From a checkpoint of a small self-supervised audio encoder (BEST-RQ): moe top_k, 37.4 epochs.
Rows from block 10, named by matrix and row number. Rows with one number belong to one attention dimension. Each number is 500 + 50 x the weight over the matrix's rms, rounded and kept within 0 to 999. All counts start at 0. Numbers have three digits each.
# v: attention query, key and value (stacked) (model.blocks.10.attn.qkv.weight, 960x320, the v third), inputs 0-106
# proj: attention output (model.blocks.10.attn.proj.weight, 320x320, transposed), outputs 0-106
v.28:520495443464476518528451474476487514432396493508583468515406519545482520533527520496560485538532514541588545584590584444507584487555478485532477497483586549480414474509386454435409403533478522495568567481446511520501436518465464439494574608405513384520481403447478527410453474464470486528593400507516550504579512529531446
v.29:445489504441569532497495455475499524517450551460520449538470519555529538487402506533507476536501525497505517488557480478510508470486445518494584567504489541423490414455476355486417462628551533450505472506454473472493502542532484479527505614501548510508519545523549502472462458457510485540538425468592536475525465451498517
v.30:449469487466517487517474554579491540595438506433503450538477504524535503491408459535472504439484538538514468496413493482387475474506504530498440476548557517500456475548491504414509497474456470582570556464460522489501568474557498500444466499563565550463484535564513555459501475441440490499492504510419472528479555523542382
v.31:506507546433540530535492500530479574522482496470544446490464519413564493501445509472469514509549478579536510484546422446484451488463409485440542456484523471464545446486491543460479498450505518597510502485450444490447580458500571491504509490518551505533502575565440403488557503611554393420518424581466514480398427492509479
v.32:472456512504496452547521509498535520498528559545484476515519404458431455415526591476454477545543542511474510478538568615530589476457501471464542495469509430510541510481464451558478470473497533483456469536477469447542547467483500481486530543459458482459476450558530504546438508463449491526490504475512464539489446569512507
v.33:504487481567461422614523541508535431493561508411605432507474521501475459435552501509470583517589484504527349448466558496429449588470510539487531371463484385478472486587545395562552483541492441495607572485548621467508534483539443456487502482473533530493467519388473496509542416488405542481457572648574506449504542506433557
v.34:471489620535529552505466587593539499526548474452473556509482604493503463514482499558407511483509457494521450579516457478503476479440415598571421450533466452494490489477466482498510513531531464598532512506552463558479616479514577470586508567556487560523557560491421464537505536541483488483502417496449516408524579504477635
v.35:475496580519482450559558511513435418512506505476541484396480533510476431538432539460577469409471591439535544471543553386476441525478489550496501428434475466492405453543475444420412468494455416461547422494507586592516513531528538445477524558552483587407517537497558460497496538466626521458426563438421453497557474392572440
v.36:519572443520477484439492532533526498485483469459485486522428529572536471548530492541462577529526473537438455561532533472411482524545502463434469536500488561503471499488489407484502465463475474505468599462383518459476562554426529515479533560524482497453504535592479519441492489539486476503455497506543530537443502372527486
v.37:557526509492479505492508488479440495422518508515524538512474509523526532467500449470481507526476463508567491422567486597469469489476438542467535472545496524500470512481506519510490493544466552489494535490497450456557539514503484533493511525534404612554479511457510507569527474504570432476469516492533473493521480475534461
v.38:532441488417461458527418520565554517497490586490520481475528493493557484486536503518450484449498498447451525518516428523517464520484538491539430474573497372499537528484525475428440513479463506555468377457563479472532495392477508498474467477502478557561499489608535459435509506492563499491498449438445530549472514505560519
v.39:523458488447573475528400526565483554535458590449486481460536526458479508497545586527408476401461435455559473420426460564395442509469495571462492485510451422432531469537458507545501449524481532523469477609435500456559529501557488503464489528520466579452450531427490499470562452481546481538452507520493466536494544514411487
v.40:531416503517440437499477489457457411491454599509541438501454551467497517445435471507523503496500436510592563446562449483502488460463423483564505464542508512514566455518478506526562457448489461446543469499546564498497542566534556544597551535412518502487455447461520444564437491553530406515436520564532529513597498557449449
v.41:455551572517534549476460468474519521463583455511525438511460497534435523546508626513514490521469502471500410489561477481557460563523537426598557486472456568479482471460452474539529477509494469511530535493516454477508460469511517538501441432516513538504510607451523406554471462517440444501538478442582506500483493497514537
v.42:478494471462509445465552471438494575441499545547536376431506452557526550529518507418438485447509549524659504463505553537522532560532486414561433455477535594498467428499492619478489503394469496562618496600400483481554441458556465476526443464516536485435466411411467533474491473422456479507507505514510407482483418474552486
v.43:441499553531517505454547526446495487510530490568554453461472521503436476465475501482471528481519444454553524444523558507521555541579390455510499556408435450547535447580408522475494457462449584564406523573481549489510526530519453500511435522471470576458473631478439478490435512540466509498525524502576483497463445490531490
v.44:529485472555490526498478484481499549500501513466523602484522478535517527518514489489592392566463455466637462527444550432538582549554503567533473486516478493524416533430497547550475520453471540503495474580520535551571473560475523557472498506522541582485483432557454493512557566538502537446549493507466469451502432494420575
v.45:572506462445485465413498535591417519529483560521472536445516486588552408487512411469414507429467506499527558432527457527506483469480486521456542520559564459482484520589545531517492412494553535575529428443544501528418440566540527472542451514508542512465569483541458461449496534362486483583515507497503519556533561538531528
v.46:547419388542462425529475484445482476425442493533543528476448495487540483521438454532415540476436524526613516475562469510500504626475531550517468486531497531443504534505538520477555465519555479497549570468491568531476505489553502500542463468545510447515461519474576453526556518520493548501434493571509542471489553464441538
v.47:537516465444487482470522549502383519551578578497464452463555489527532473504561520462490484472493530406525541480438482554550449503543536522517583502481442567548632470493458538523565514481452530417417474538466548507490567474518545513524504448514430541404447452546455535548465472515576556504508540501430578443478494499440464
v.48:524438506556565531516450491483484566528516490543560491512489451507543586511606480473540346471484522401516531520558423538465509395516574497492470458599495545540521482482601537434450495534550467433565485426507418528483513543571556458544499501543506562582432429473506529503486500625505483535553502567512495406512488550488527
v.49:485484477454468528463468514499514489475529412507530516456513512506450520446454441474498475504502557526414496472432530481480471606437541473457503544478578535452583520468578564437496567409560461509586523527554467488467469542483428567510543528433512504470536465549553439446626530466403481446537511440508503491442510458481450
v.50:498426477507530475492542474486519464460458559500503543516486494600469466506460453503579486499542439485475467487476563421557494464512546532513554528548545498521484466423501532454529513419523576483421484536453467452548478500490440497531447538490500506402540493481501421517435560501407411559522548517482471611493482495495399
v.51:537522455558555571554459471487460476501574551494406484548522451467437511542615463537490514550479543443444449536425565438500522477515549559420550445502457557455473541584417501545517522517477551526423477547514500484454464436516411474483343529483422472485513437441481546516494486471523548520517496496529459467533520517584511
v.52:525557490549555433418380475498522511448545461481512485555497575520463529583549490497592495486597622465456476509493530394539505456520385462509550497499533496513466461515517415524459470567586500542496406540480494494504495485422458514457427497493496489378532453528426495405476553538469526497490498524527465522442521487462537
v.53:457485491431566534503521536571457575590499527483451494431521417498527481472518508481573518439422427496462572463486553578468572506513524455476472466573581491531483521438562497556568519501523522525482494488498484585576473522499517494491486437552493552475464465545523490487506463398542486507571425494485461496468528514553488
v.54:415476516492521426516478558550547483514504480468510493524515522509453558540590551585535458505485427528507522510487472467483484460413486570432489537624484547542543505588481525442506491526494483517482510445498458485429489518487552462486537479512513513516439541478491444555550524505438471475507527486484670464483545572422467
v.55:468450464505498484442514463544474536475480558476474477445487417526523540570577563500455503550532494438457507519491482544469481480520513500483471603513489510564473488472545507475489552513492491523530455522532442480530460505466474520523432450581476523494446486499443516437483454438549524468487505504498503555472431468530468
v.56:527578504481569603489429469449451615500585566529499507425479465523536522439553458519510460535478450514504505588443476532552481491504566527489509450509441520515489442456502558529479501531495532449466520471502420512469568494530559541541519646461507505506434459495496524473465420481439523479549492455540550515473500542497488
v.57:430461497574503478534554544461536414468487505559565427479547535478502543444584495430415454520477478458615498489572524538475568497538504481496429481572421495543483493479528582560440541452435506474505484467452470429533514508480554501563569579618519459400406498475495574458469517452524470477560480555481528530426482476504492
v.58:465513511471489523491528529417464486513504431501500500475457531446519459510519532478451578495510532510553490449501500445523544530464461591450481464468507450552511449489518554481492509519493435501565531472503502494524481431538530518560523524488461509422471502479496457512495487504483538475531526486487507422527517406441462
v.59:477503488455526529514530528510499590427439476482530538500542543476539511484476478535514536538447524460468483500556555458551513500452507504564554453456493515463524516498441553475452577534457490467483392446561403487582484474439419601451525484476496634534518502512579570514490548577530563472541480642503539492519474487543547
v.60:442508482508555533602416539492477508540506469557558476538530452467457600483579522538588533497551456481551522523512511520461436445554466509497470523499477531546475553536479453597504522490415618509580512451496617498631506535550476509542535540408463543514489477474477524486478451656521460508522555543554501477550523547459495
v.61:436471403441441488592481507523537520469590421508514476483551579504434573477580505582477521492468499467488406525496460541525484547462506520535512464494511482473566513453475495540557519480482538495461602480401486473515454490576436548511476493512565509504526564477530529501522442502462471480531489520490503478463520489485474
v.62:561490545488485530540521564469466521465461555442502471505495491510448470427508517513494448510555444468488533510447487444494504530491478573502494505510499478519485457560466473509483445515446540405530552435471496457595525565474487476453472513589495504466419491576500418521509490477601538451505505560486503455498505458483490
v.63:462497542534467466533512597528412536503462525437506476489525577502529417437446468580546502567543545594479515518474546469464469515506408518502504460464556434503566583445407447436545497545446590540541445480576534483526532487498502565490433506517517498524458538508429373484526549479482526465403465544418586526512487395432566
v.64:447555456531633496391486501427476535515489380470507438458489407535546481519451603466499456422546471540439556496450442537544507510508567489425489524560471505484504481526483414393445478495460436529486450515503406497532453470500453447496569404470477475567479405429509527468435492545554610519532518501498522475483437597351488
v.65:512461455519535424521470461441504445496504512551562526466465475419597538539441482482559581468498576560506546537498524536576508542523565505525611409518555565473573423467477489444501407516513578512468526500475538549481451484483604472474441502521497556538478499418540394498579531495546536463392490464556389488495516411467546
v.66:531540525473524566536503465538461532445509501505566436474539460546385551487518534556427519546404450395544515516485517569480570547440478530455535559521437467557507567498546455426569560560534499392517484556603450530531435401504480445420544507513554491429442505646573570652544538463536459487537538547551506508445481563495502
v.67:477412446489567474546514432535541545481517543506489483536484543448469494570362554596412489489577544436534489520509462467544587573398469440442500558517494542515488511516505451486447517529650485473501525473462580524538402459481473526505623463449523524529421474563479524475597456364490375468464498508439480478536466482439511
v.68:551570532564541560507452499515483598463440443409441421500546455556430531484472460588599510512494579481509580490465527496493552560418574457561385441543605524421478598498388386524460547520484481567464520560564502474418570584550405593513474497551425521450541505531556472495466394530482542418390423621499498527450514476501458
v.69:447511477477466568516558503495468416484461458521542450551525463535381493495533403532454490532407392533542523545376615564530537467445485536495476528498460530555408545508510454387517515490502590418497467536535519423559486483475429421469476492504407567510518487560593586468459577548500508533443511512536459513533554525567442
v.70:554427394553504516523326494363480547503490432525577608476446507454505544625522483516439622558535339507496495498412430538546497595454535476539462365479498497557450465517537475456488467501565493490521481465380517441572525529517480464582470582491480463419447493498560521462501532571508594527445512416551455520543496447461491
v.71:510467539506570416471556553463460427534473474487482423514470504464448481472495554486436441440484493389508442515557515412476490569575445592419365436610448465556444523460433514476601571459439519367561470549533426485616505463557400461438451454452510359515466483417491501480455552554516521489397506523551490537479406488517515
v.72:550467473502516545568500495482496522448491568503535437439557548414528648514558430478492619449471536442539501553489513518447487578493499538466600561460477563491588411506512501427549527474460511431458486449458537502522491476556653497440381460499567560469535428455589497553525530499525525459463491518498449521439471511461530
v.73:507476474601504464425439409474537525505488461609546444419501458481420431558502482471461570499559521459540522484466507602547556508459518619494432475498552492474507554557554455477514513502526431475545474479574536422514498544417465491561500506546480535431489560528518507465449463449425577491453430574540536471456493479381479
v.74:557490508536577453459460420505439538447547443428521488555662496519555463558469475485511546372498584470547507443524422372479559424487508471516569497513427521543527523516578541410502431560487522425539467645596529537509448518482564589483515498492492458619520547451494517526572443437439503529472490495402491557445631577545537
v.75:546547500516460455509560598552530493461478457490522572486354586480524473529524546527406513532462444477443488444544428441508439510474502515469439543493403425572485518560431404522563452437501515484527477500482508542501477511552560479371471456457553511540581545375429495537496351518468547543571495550484506440499568585479494
v.76:521518558539471527589529482422506519557460500540532593458497377502449553524512550523518511516476459502524494520499588488558511501517442495462526530481493516526437515528424482532571518512450593530510468443489527523532505453600484487547513593499537525546469394465537466554459554514498489573455509494567516511607512442432497
v.77:440411487431522441530489497473445512432513437526442467535531603538441461426481479459626460494341497596574586482474591515478556385586530616517487599422482432474473567539505508536445459489498414495504517486402547415581460517428514560519493509462474438572499453528468590444475540579457522491474427437428420428493487640470449
v.78:562488480463431471593538644452502459551561510412492531570528623557559509473563426479474558493465540484486523513490511431524520463441470530521520494579581569435596440495490463569518449518471493511480584483465506504488578483513519608412597491450410446410560500502410460559413451530494537510520503473456544573480541480478497
v.79:486549509509472521594456485449553505489519469501491556513480547455531499502471448525584448612484448553451545452546451434504508439478496510514532441427576505513474580504477465628520475503561530575473552469510515552465445479492477496500536491456477454510531548535491505572509508545500478467550495541470507449557552508480479
v.80:526488470494536546529486537502474461439462442487416507542519403515521436511489464534613516503503553510497508502591502479459442536524547491510489451476512534455507590493417474372470480414535529508533518426442479468594513511468382551456576440546490556541436467545484495448539510486491488501522502564515461470534565485573452
v.81:504506561560490438472509493430501475561454451479427557469458487445523564524505483555493549459455590524453558549439396455488464506494501508525610570597531388472568455543371480488512517540447489547402507460587469408371558547461483550452474476568550509439464445524529543502382622470438650546546505569438542445554521444411529
v.82:476438533456399604457428526547481373481529560497524419599532541469430478471468513476405463491501571439511557535479469589446546493482457454570518498522572583501391471462551534420435521504567505382441524564580552626486447482506478419518501501546480441517491537555491500469476495365487437535507481547413465540518471638690501
v.83:510403480464500453598555472521574411543520406501511445578531537510563408559400615443411484502522587545464539566583478510458487515598584520552408491578486488487523442455516556415400496502489449546507571539497410603430532602471472482577548501544429520458430517458450555448471475491523491506596565552451521539453542486527497
v.84:460568580546567578399572416501463531533472504518441501525493545522478466451547452619518377566507535446504573384475486428559546432544534545586539508518486463532610532510449508404479626509455515420445491566527415561455544563517481471453451519465510581488500513555471530515444466505461506464510579578518512497431536494580517
v.85:498589452481460482439555424502484513470583431503439481531486397541503487473513548500510559488453568533513428585410459422486537380492471429516375525509502507525479556446485476431574530519525527485606546489491487504436557447596476544509570448565461452592435518476505486504498539590533590468443498514468460468573544493514478
v.86:563527524477482436497508472439499585505488542535553451397391417494468523446507446538547427600457510548584623453599562522431493520520601443520471427501475498399511557549464518478536323529529466393476463426534511472503463501414444561461524535481481549581492482500499513490512592536509475558475508417538466630502494596487429
v.87:586451605514536565478422563553412517477496533465447452550529633468583341482480490500466569438531606515555509500384534499499538372507466530603449465432530452585514465447591543502422498558400549532490565559529545509385604547531541593427456538657475509498546508476459539582550459489549542520424416498426439501468527506534539
v.88:525539530527492484521441471545447505462570485523453543502523428438560497489481530526418487497541514535369573396431516562513495520482594462544447433546517507524467506463484514477498469506556564412514455439524375556495553493542480441523669462384486466489466531504508536518577445507561516596480619528603533605455535409585511
v.89:430500556504481530442439444553440498514538482537441503445465455415442475450476503475568488442485475426536561571471398540460530404474474595478567529499535529517492459522538520458505425539538534558467488598518521503478477527506513451478456549570464595493573547492478533455473520460456474581535449484598431501394524531517589
proj.28:464480566482497405450538483506528576537486420503406578493560493543545498531482554525545444408547483463415376486488435484545530453409516504437381536514396547492505479422587549479491595451558490482411486459550574500498543505619588518505505473486411604466545690658515497547497516472456564458487495531436537537376479528539567
proj.29:569561543471412436382418477499541493448559488431410543448521559502531485481478535519524413408502411474478504502484474473526531468443439501529512393480423441503435556494446596542454551459502458667517561472544530496534537516484546536528488458469477495556484510513483547547425536455486559437390560444452475560479532569521426
proj.30:432459405486547573444570409448483516478489551543486421506511477553521411495554561461502499459465446467508519501572496483581461461578539480469498560423470481488471530515593439529502562474523500419530390557531496546531408472496454443491480500443474458535471545511462463510512503508571429478536497554468431536626463498576424
proj.31:538460445523481481560574413485485496457459505498496468528470436582505540504548460540536421491478457473473494454488475551486466365528551517459443524510483417545458540497547531445510496566511493404442508477494466542495437387504497491445502581464450408470512484528575601562510432518497581531543430489498407481606595586453482
proj.32:552556479482510540483452546471488527427602504510548583529552559561553442533476397474482540494469535505486478475506443477514416470581561518521526472515521549483437445522553532412460494558505492553512543481546518509561539484504490517482461468556475518475476515449573562490545436545472519512523505433495514479558563408464461
proj.33:564575449518512586432514419418506441479490446484545550479518497540515457507490464409563469484463457477539531528534504500527500404550471411559516628513486531484574489522478465547416517476577541409441510522427587528541497532477578546511500533563459561584557421554512522440523577485601505500569565428393545545627484493442442
proj.34:481466472451429516542536448448477448483469477481530466477470460463495447500511402490585448519486442484556487418452500493530530477479577551419444593485523498498511532496493535462509546512447458483474446536514490504568477508522487565604525466537496554579428519507536565514485421472548510511428474435488453532526487431501439
proj.35:564516432521479520424441516505545535550567433546402645526460507406520584564501444568463600513422469536461451505537502467506538471526480511414563502548521483507544440477510500546522583489497600522426420470472524509441480501461498485500429482451466511536445471443410492481552534545552532515533574499492547492498579554537552
proj.36:458443509458561513526521449474583413407511568599505461542553475481508451458490517406488426466437440482560587436502512495597499559461509493538535531591391538623506476484561552527460453539513502511541535557612535502549438477466542582534462427484501577470475504414450441547489567517524541488468532536449499582533592478477397
proj.37:498551470550571450500443521490575469581496491499417434575544512400493476472539558501485458522449543513436471541413552457510489473473497489534493518566478530571560489478547489469513583499506458544523494567616521530445486499425508529551448499519428425494533472465468498509540559450391534484456566477487530465499485542441553
proj.38:482510480516552514421495505578543549498549389612520482478526496539509501489471431467567463573488485543563510494422544612605541563472498582433567533421516501535556593499485539536512457575513410474486512486554378488496572556476470548535510485452492561444529460475542510581542451570553429494489478486473468412556519482538422
proj.39:470570521550478556446564484416537487467617444502457494532609433538581473491539475453547493518513561449448462523467467501569507489577575473504540526466533555478545539541521467531548541451521427481565544452529419548409508509461396446458530479490564498577492401572460566472504478475463448518521577574538483509548483519511544
proj.40:431533548473492491538555503507503536514512426529472465533537464479551580520523464489499524520518516566530417482473606459440439526567479557509459461426558494428396594500618509513512491477488522492499492508466513594425493475468477527452471550577436414481480508519509536545492495451523565438559502548405469444450456508483512
proj.41:477492431507521440470505447527445469497446452440546527456471495476497497430518529539421501554474551500525502567439483497445483503516519556475469487561500489567440474564428501432491503473430496481502494472400525448546508476532453512527523487559421507503505561528557495416496520447526509497473487458475559468481479499466478
proj.42:499517549455449524449472561518488458511517442505496558543507603556548433468462479535597464639432537505443584566538519519535451546470455660408476489465382476488495482426542492439552455519500520370427572406603422486517500509496524467420555597488432476533580510609497472546495514584553533457556462586535485492477564509443503
proj.43:571535527361487446520433440554461495445493552480517562491473497461478469522518562462499625557426502529537497505523454559608464465543612493554569477558467617515462570509503538567365558443543491434486527451474441581492558419485565406518490566547514423532532571507517575500561529513491463471476560553524487458568570535399530
proj.44:541444600506502573503569470550524462519554573528508467533545443504502550533448540512360549443543489506452516475503478519441385475527490521507451542507514511510544459607471482437489540488505445516500535566554481461482518566529419438552527496444475477510446502467525476473389500457535445496466467490539508531458574476511487
proj.45:430492563605421421565515437488574466501531498422499501598452556442475532435494511502560491560488453522485450549464497554461493467579565428506460487433495561559477480446470423475579572417456559449531511475542530520568491409501460493509549561511472536515495433518503536585569446604598504531487473542574492479548457456506450
proj.46:436457623468469493544489472520515536471460494499506437531465524546566468500552530550547468553491460485376437556518508475558523440531473415478514557492530509443505481506534516497569620394477409479464490509566398459476486495513518499486550484473516439528534474579416530438435505443530445417580564539495492504506446620543490
proj.47:547539640558450490544463449415565523429532353432490601583553619473541509422445518562517421538500500444541497495538575448472507558465442522538448532518450487489453503513543446560490456476493491540500488415507385576545511498414493514520489605523555459570472422436491522566516498540485537571469552565561480674601537457482522
proj.48:552470421565494507492463596513443496490511409516421435580553513415547536548461503559482560485537523566433467425503569503504473566489452448489512459449505431529398420452496459488493585511565520564467505532501577490504526637431403607547389501477523457565515576481501492556506544402440576484431496514475492533551500508551475
proj.49:557456424539447374528503462618536517549442581488560488461444467574521571558486546582500502524596526509474521553446576493392516515501424525521535412434526553512521497498430451505497512582477514486525562429479436553543417460532495442542468412550438511501468512517458453517571474490591488526452383496522497568494490484409481
proj.50:489547602509575489476539435495448521487606513504520446547473550432539517500542496479361527528553656464545527497411510473411438524533386546463532463470481520452498492481507472491504379488516439470603476514560543617555499408458470528445479519477481476525526439490473505551564444400530561496488416540538553492538512556481505
proj.51:467490558505496501502483519502536510528467548554480568442545584464572456458383519424515468533579513460543470531567453515580479595561515416549465580492549495585518516518521451467459475517489414451514563475458540520544530542433462499499458463515539597511481436420441507505548580432422448501510460529535570478515553537507488
proj.52:550501496553520474472531446462470489474569488487578454428545455500538456431469515486506567521543519505525530533509552494475526569506535585364500549560530481529551463453445484493549479475523518458488570437539476429575516485500538485418500513489437538472471517518614498561515397466472473513584391487447451431538505511518468
proj.53:466467600540473501459420487487519555476459572553478536520477503535456467565395515468503562492446542467556443559494477523500456468465447504437558578455481527485486497530464505529540489435523470510510529469543583503412425531500501474495510526477485465563480500443472472584462496470513473522453485486527555506472461511535472
proj.54:546497440547493557504531470392494512532553477472580424522476490469433491571417474475438490466546504466486455453510460511501499496484510474547531451454521433455406578524563504428518555448485480454499511651437534412538450510514547561562559446540475552572557501606540492510439493482608524536406455557484434606598517413544472
proj.55:510521641568478505551516526530575517533463484508440483507587563439503377446407539519465468508543457485591546554609504478469502478443446451502563499500525517502543463488520506476538393545493538520494572565428381474495488451609530532505459553495500468440582539535568523532517500541466534496559550483528454402515540519523529
proj.56:496480570522438477547518533469488504503463537436471485638538496476513526498515541445467564421564518455502456455534464505515511484602573466613451523496573527510419471514513465525468581494476412573465535528476547541501493579436431509552462439568463511536480529514445524476467545470525514522419479565488472542485525483517451
proj.57:495519522420474511556471610473544531528598513586515593532537512487482484574398477563524546562473528526486529503506567468435445493523479490435522557440525544434501459464544458452543481510507599484477532536567531433513495607541594515487536533511460479568537500553464445481551529569437540531525547515478609480424523522432669
proj.58:532462393487492456566508490520554522533448461507423541507510479580439585489550462562441457522512469481472507513523570457490526413503579510564522454485511524453483528548409571495452551534455493523438501526470458485525579512564486497585430448548570469545502557514492534394531516438521496422468531545470432535517548588490528
proj.59:545528474557532525450442583450514508528550506535515561450453419502516526525433620495469463458495513523469592466467495605488475565470452601434516456460513473582493404522463481520567519510508519495494486465470432478469544560486572496474502431484488478445600463468499430502482492439473430570409509431452494376461453481503554
proj.60:535499490482472501455607526533462438447442422600443541465401478588484390521490527435405492471495507510518577501487486582529500514553519507518497473529504554448516453491502528501464502534502448587472538511485366570439530489513579433486447559558489443376449477496566520567515536430477523426495540399513472421519536520417511
proj.61:428550563512470518484487550495484470481507467523467484396478469518457423462418565489472457483437506518545499540546535484528503496567538469553583505496523520427367487553475480482488511463472443478449546493508425393491519600499561476450549464518472486603562403527466518507423475571526488437458459432446528468569427448418431
proj.62:512513536531441554491529527511547530503547424486443478593572543485492548510433505507414548505435445478489513457490483445443495426446483422556504455563402485489555479481555557483451493530453535544434553488473455556444540514532486486602471493439435525524426477431480594525489476460464475540540512485572528575529610485492569
proj.63:506572498608522525479516523460534505519564440499495616406501511462418553526535498421370502483508445461497518493554451466545555445409571496514512459509585488489460482612493515582571589461452464458520433481399417530477541472500568467506536508460544563432511413588558583486522434458526479504505522461527475482536521501533497
proj.64:534478517449441504568518476412480453601530504519424540506490553494402578491504414548484512521518538502522441519501531417483494503527481511552452477483539424645562557568483489584552490387552500506558513469532552516504497430479387490573463520498490510518530517440490470618529475495428490516459524495434566507494533376467567
proj.65:467487469481403566491541439549498554516512509454484517461470426514429460464606533539538419541517566481518547428541535456421509444509505538476383543445420464511434509535482485463426541497413547530424483575477388433417509490534484573473500404570486524509404403536459503446440526401507432420477518579489508471432522485485433
proj.66:495485553477547463522362524462568555530423518544526523538449517566538515543490455494530492503481477563462478464511461490542476469574430451520558508495584619436433356503514501528529433457457416533406504526503532492498486552467514409437514475491549549454548469485540627429479447511476557469572400481487469541497437469402546
proj.67:526539560400493414529439557472475515415391470538519496498512497557567564417636488527608405507510574522487491470448533512513512485571453448474510379488491509560525377442508522511534470483410390507429462520474457411622486450562600456475473494570493486527483489564458496581406378535399465486548543495485409471459426508528509
proj.68:553510405475510491506573508481418400428515500615476446453516495438401424454421548391497475463467458458491566428477543454449475505544492507479568502510479574500493425559505492499548459583524489548556467479550518471618526476443413441575441483445670506442391492443454550486404605521527515556365573470507492515618524530543638
proj.69:516531444490445439507409387531465481578480469521485528473498501403538379524450463515454485459483525524503528514555453431549434456547495406449490529451561524501594418490491451569522518477444454496386458442485515565431508590483448515558469484537607554408380401507506570543561433532514484488483517545503491541484488489407511
proj.70:568550413423434450535446525549503508517540555527375579384496535595579497481445486521524395491447613481465566463462490562559394465563490549435571449501543540432465534479567492525388400550355495459449538442540415549499437443504481600481516414421490508516533576512429537552594558494529434444516462514581546566318482432582557
proj.71:530564509435523520507460456607473447567459548584497586593456532507496549513560483490430541525449457489551495553454481503525520420566476457487572585479589528492532541525427464515549459403568528482483568491480500455410502535355480501524443464505477510499540487417496543511457582367543507525474490515472569482513584478478474
proj.72:464509554478484593464496466491506526467502514575483540486459477550479544441539554515483530513517451611500457460554521547593584501407490508535439509475539474440441494471527442502415465526540509478574523542440517492460535478510463509554539495461416552495511565484479497497539501524542462478503471500616439423553554492467463
proj.73:479512475468549519626537559565418560501500502527459583497485452505507525427537462413546394562527492480527521449425481477537444508621551380500493390477467518431539485527480415541441487528510525434422544485476420434508491438607558495440551523465544507457485489510524539469538507565507492513520523510581439591528485531565557
proj.74:515473474498429572492516608521561483608490463509502459390453477569414394464539474525542536512558491596527440578478595555447574607491542543478508457506428442334517417479499563530562458499538478586525432418420475505515591518523425508394455506534571451457523508495515528460444488500495442498531546523430442511337469441506481
proj.75:518431535420486471504482424437433457603461581535526476585520557534489539497466553502548558476538535433461535493494507537508537429452467489561530541543482614404431470550588637502385545460512562468619426503428512455532599556454399469615509479548528509477474521539554411471523575418563465488448509503506514553477597438499535
proj.76:533465510430579544391463540510510486426567484535398443516472504469532534537524451540469407506469506536527553511474467473586509429475607537507476578483535430440520497463531489466462451463521458482511546461424452522475508523514469473522500446420532545555546424540548472536494433553533507458523518530406539541512466458512514
proj.77:451552403453458517476574517496499435577445469457545435351542475422421521472477527482392530555584445468480447569555513465479395560503536564477579413521448439582522473410546535489546494481579563591462515510512494572441488603524505502429457523607510547463527409462514487597543421411491449539569511555549465577491548519576523
proj.78:468521504547477550461512480545493485525562482585519458419541472475362525477527519458584519504475453518374549486489506605485460485431443471453583510380476571451429466540406546469525602500464562579534426384559563553460460490509551439526410514534546564585546515563531525465522512572532473489387536445493518495484486530464506
proj.79:364469532546513458385576498493590477458560473412535427506536482500487425555514540463519478515503491515412498590471482503522410488507542513480527535458490527479476421518552517456492495536386519571518451578540456533535564392590544510467496469486449580514520484572530466487518448497493536463531425503463450468459444569529481
proj.80:487538397497527377537443457468560486492429525480497552444467575524468428404523552417522485467518462507475468586438521520498546504524518574584497443498423462541500490529584514647455455507471484499410488558429459486541493415618523424421441525503550413556417563445533439541571437502444553603508568481498437524467512571617550
proj.81:476490554523506557456420499498522541461513559495506460441434443486464435516552422465461386513484477545517469415537510556532464535534534508500441403404406455476456549594552427529527441474495486402506461531477548532561530387527487408472613452450482522472554509503507570421523466558527486498474486545492504514511503620528560
proj.82:461613465459529435534534362533484542570487464472559489435423440483633386428539461506509488486468444573467489508568512481498485523577440480489465449522473469488469463473462473524516526528405447450523604485458466425504563504448598606509452458497478487474488501537524600527495544504466463395522499474482514420417465468497467
proj.83:467561483574467508491498493530482514582430570456547502486424523479466463457563452563521487398520449411524471453558499474505498480478400487492482533485503470540489515481492494513576493452521512472503462415510567547491548499508498527518420581402436399445500459544536541469532621436519565509483474499513511431524456433455464
proj.84:552486531529539416544436465531495561502568479464536480431452448468482490498536423385390504395561497552460517560601440462516549596392462467499493523500484532519457453449551506494530484531597475456491480427471584472520526475386473496500585518401495425491487466486501528455523562451534585533450450480521566517564518543507539
proj.85:571417484558447497542427581468484400475405572488537512501516515490362434531414476528495404483486441516506509492559504509541493599530559550530568564470411500481608511480495501505458549497524549428504483501549527463489494564473508495557452500492656475458537468484442554470582500545516544530508484495531482555476517511473480
proj.86:525546423447574489540517450441488540545524435465508483503546581456445511489510504507438530574542436466487455495481554468523495479499509630444583510493571483573449479506471521599441521480494512605558622534428522433493532431552544469582471470615543573465461491448495522487450425462423576502455460587432529509557514435463398
proj.87:447485437550448451491464469532534385506475540490497491381417484533458497477464524486604488501424428474549548474467512499468465540456468489474413522520470506421428540464543451568575483467618480502481428577457518558512492588525528501493469510431490540478398409542488572364488656507419537454428513477576524515516484505553558
proj.88:536565495472492544441462441488462516551517481470482513418515506610543470447443494500528574510489558505494448453563449485456564558465492518530454531488538482482498487409475473548536477576442485523467517503463597527493500487487494530520454432488551504534509481523501392514435436522496493453489520455414491490515565569414549
proj.89:480503469516473498595567503461483584532432488485567492454521503482520479547533511467442540558537558491503457492416582445495526524514517409550407519496441493514441533539469443477453558527580487491604529548580419439506535446467498500485562502532512507433408562529408513483531470564512534380474487453538495494538443512500445